From a checkpoint of a small CTC audio transcriber: trained on babble in 24 made-up languages, each with its own sounds, syllables and stress or tones, from a formant synthesiser, 33.4 epochs.
Rows from block 10, named by matrix and row number. Rows with one number belong to one neuron. Each number is 128 + 32 x the weight over its row's rms, rounded and kept within 0 to 255. All counts start at 0. Numbers have three digits each. After the name is the row's rms in percent of the matrix's.
# gate: MLP gate (model.blocks.10.mlp.gate.weight, 672x256), inputs 0-63
# fc1: MLP up (model.blocks.10.mlp.fc1.weight, 672x256), inputs 0-63
# fc2: MLP down (model.blocks.10.mlp.fc2.weight, 256x672, transposed), outputs 0-63
gate.380 109:128121135126174129135138099084084120125095113167158159105168128117142137143134097151163128070148169104136157120141102115091147148124126101135157122135124090090169094137095089139167139094142171
gate.381 112:076153097148102125101122136130135079143102127127151110100158136111169133115119178168123128162150105088116178144109103093093122155149145074151149130152145140134167071108141143159158119066129186
gate.382 095:133134169147111147129099104117102101140149133178173135101111149078187162090147147165153117103160102162152149127108156144129167138169122142074179082178100103094098175133131093171115133067116073
gate.383 101:139118088178189093161164146108112054177108104163159070123100094088145159135131159116152128118183140180139115085118099138138155102143106135119156107123118135109068166086106108108164182132129151
gate.384 105:160167147128181168139170165113044152073136121142102183154188147120178141139101107155125088129070090121151114141060124154114150125132132167181142084138123144192101122062151151106165078069081140
gate.385 080:082159131190185104119176104104121137163110169158178094114160153142120081141125144113088119135168187086116128104138138168136155152147112169108144121129137072109181123120159170159134123130098069
gate.386 107:132083145130118108134205162080080133098141093163108171208133077103104158133109152062151108143157143156105157088123115157104142137106136147097121150089148166082069171098135156116156125071098134
gate.387 106:127127151144118187127128099142113134132050109087112106124100135126145103164136127092106107102113076148145090158124078192139083144132115151108127146148116061135191112063088072128148093156131155
gate.388 090:179116080134093112117157111122145082134121164106122117116139135098139180087147128074173138103078142136164149178138155095168084139180107072147158078131154138177143093199117116079112081100184149
gate.389 108:150118161123146121072115133126138107106112141124133102098123146156129133100127129101096108136109156097117131036063168135136103139105143138100193167113224126154097136097170144150162114099048083
gate.390 115:072131192122126119147116113120118114091088105102137092112099069150126146135124143172137141132121132144144144176138112124159137123125127062102108095137156174113147096081095144131147174107135151
gate.391 099:136140109071146162153106153176133135082131166066184191188090117119131085142079161168157175083148175116095131146137178132147127125088126155161211127064132109167130085079129181096096128134173118
gate.392 113:109141075131168035079137131115128065144114130143141083184134096139145089156186127124137106169154146191129086118146185129159098091100071100137107080104062187130088123161107167121099189107126098
gate.393 121:120160154067075085153146172120139125119081134112144107183131124189148107110128111130185124122149145140167097091126093065154166071096143090160167140104084174130153101170113127056119182132118136
fc1.380 105:150121123165129145119136027105120132128135129134217185097164116142126111118089128122104186104083159152107138105129070172084139079118034213148123142177112110154148176157043143124137108135142154
fc1.381 112:152117117153104148157159143166083160149122170099139095134139134143156119145144126156159130139124146198129093128119168107122114137143151140102133113156073122079090152089116086151164126137125088
fc1.382 096:180110066113153131171145103141112125107150141084177103137148115089162159150145057113167112211118126160172077123054122117083155100140141138113111108060121171106183083103145190065113147100131183
fc1.383 104:122130126140139120106130142089165150056128165124145187162153140158084085136159186129121164172104109152087135111131107160139182158174089149113104176173145102143156133106145145134109122103090117
fc1.384 108:185085159110144093216145083191093137096128120147096137162173157049111107126118058132198099134137106130109090111104105159112106059136078139184131141136086185130124078083140163163105174079071157
fc1.385 082:111157109200098098142116053087088179152119146192160121128170157069139172146117200115159141140159127089175112158126189094134124106164131221109118112121151102138175124125112115110107150192088087
fc1.386 102:170153118143181052080174132080144183151116105103126147082138123164104136152081111111133124054106161078105136187176193126129063158144143139151166111138162138096143097098164098123123122154092154
fc1.387 114:149171124095128070170138155170070142123168106202164106137177146157108108088122123097090128157069084161138174143142116138141208127126165186211123066153131135115099150192133122117118161161123115
fc1.388 100:074119087158175119070107177095145138130129132139190118111066066158148119149198196160156072102147183127152151163109144125158095101126100101137099123131130141124140174146185125127083105153134088
fc1.389 096:098080139144119113182117168095159115106131158103146107162117120116141119120080078197158168146065104184143143089179131185125167151087167101165136119106146137130097144098112096138075125142203076
fc1.390 108:179196071159109114120133115148097128128159088087149084147115110118136140119094201110109121156151099124066113144173084124172114146114130193147099129143170132146113152042059127103171188143083099
fc1.391 100:087150076125156122097055117159103118117146100134123131212141092071200141156163173112123127117122145198099119132165095142120126109168159169143139081130073099123150170123140082070170112106130101
fc1.392 113:156160170117121195122174149129131151091131124082079126130130109167104150088139076124119112084120111104099135154139103135070150165111153103132107110061139127125129119188176171110152096136176115
fc1.393 114:130070110117081192113143141151068149127120082133103105087114103141189107126155091073119125158084113088114127130110123149065182085167128129129128184167105100145090141164146097078111115188160133
fc2.380 109:123147112120184108131067121133121161141135135170060158064134118128092131108145131152101103181147206147152098101123148151115096102176159136133125141167162105067089162099127117230136091113070144
fc2.381 108:127163135162126151113124144121133121144124099144139164176176104053149168133117109087131130088108080094129135082140131182130153191168087132054108082144105107158048118148170168096158141126090167
fc2.382 091:097118137126071140138108182109161097143170123073072124154157136125139138120095092061094138119166142139160122154120112152134164077124192162106134126134059134170137096201124170129129154106133145
fc2.383 105:108122122177130129111161056055107159141165109155118126112142210120086109088131037096136098106076203167126106131087102152111143131117092147107124112120138166069088126182198224123132132130151116
fc2.384 108:112137069150080082171114096118132160095121134077117158076062165127113147127159186144159175118119107112118089123160175109126175165169143038162167143164122125103078111159119092105137116131155077
fc2.385 087:111077141071128166103141096146134088126215132150217160166071143146089128161103038117159164133141099194164114134116117110082102096075139108114055125135171128125116159125120108121153103126152103
fc2.386 105:108077132064159108103113150109130128090126127084151117103160181125149106143084187116127133149135118160127127180164186092122084136159086102167132098119092141119126140156073157171148107134125090
fc2.387 106:058082180147129068053146130154137132122125179158133079135079132121097147055114102074129191147101164102109128135141129147148145101117133148112115163198171102145143112133065241124081093151106114
fc2.388 105:082104167108126074139153078119119181147115166163135120190132165183118135177066109187050105188154106137101126146083119098145086184151124148029047131118130113109126128130174125137109174156166117
fc2.389 101:171127160159087109159121156171172114071107096134149133099133110132093098092121116109144109182185173109170156152182148148164156170164126077163147094124182150134155148057062152147072066120103179
fc2.390 111:127029121143157132160175128083128123141180135094130087147179135123107113129095127146147163133110137163152119116013124138116165114122121112141118138155135105125123100158154130132111080091088117
fc2.391 097:140102136153097120119185143105164126139113077114139128092131094160121123126148118128123163084156048118117100095163083116147088102160117149069157138113086098077154178154104070129172101191185165
fc2.392 106:117117162189133120126166120080145072154150108124122121121061116175079110101145115170135156165131141116136113138169139153198082121047171123120167106129115071118137103146088133128190140137133056
fc2.393 114:179137167134130135155140121128082101167099112081061116167130132099118166146089154144169077133093164140104112155134159117101129174131114082076093082097151132141114141068028072185111166156118137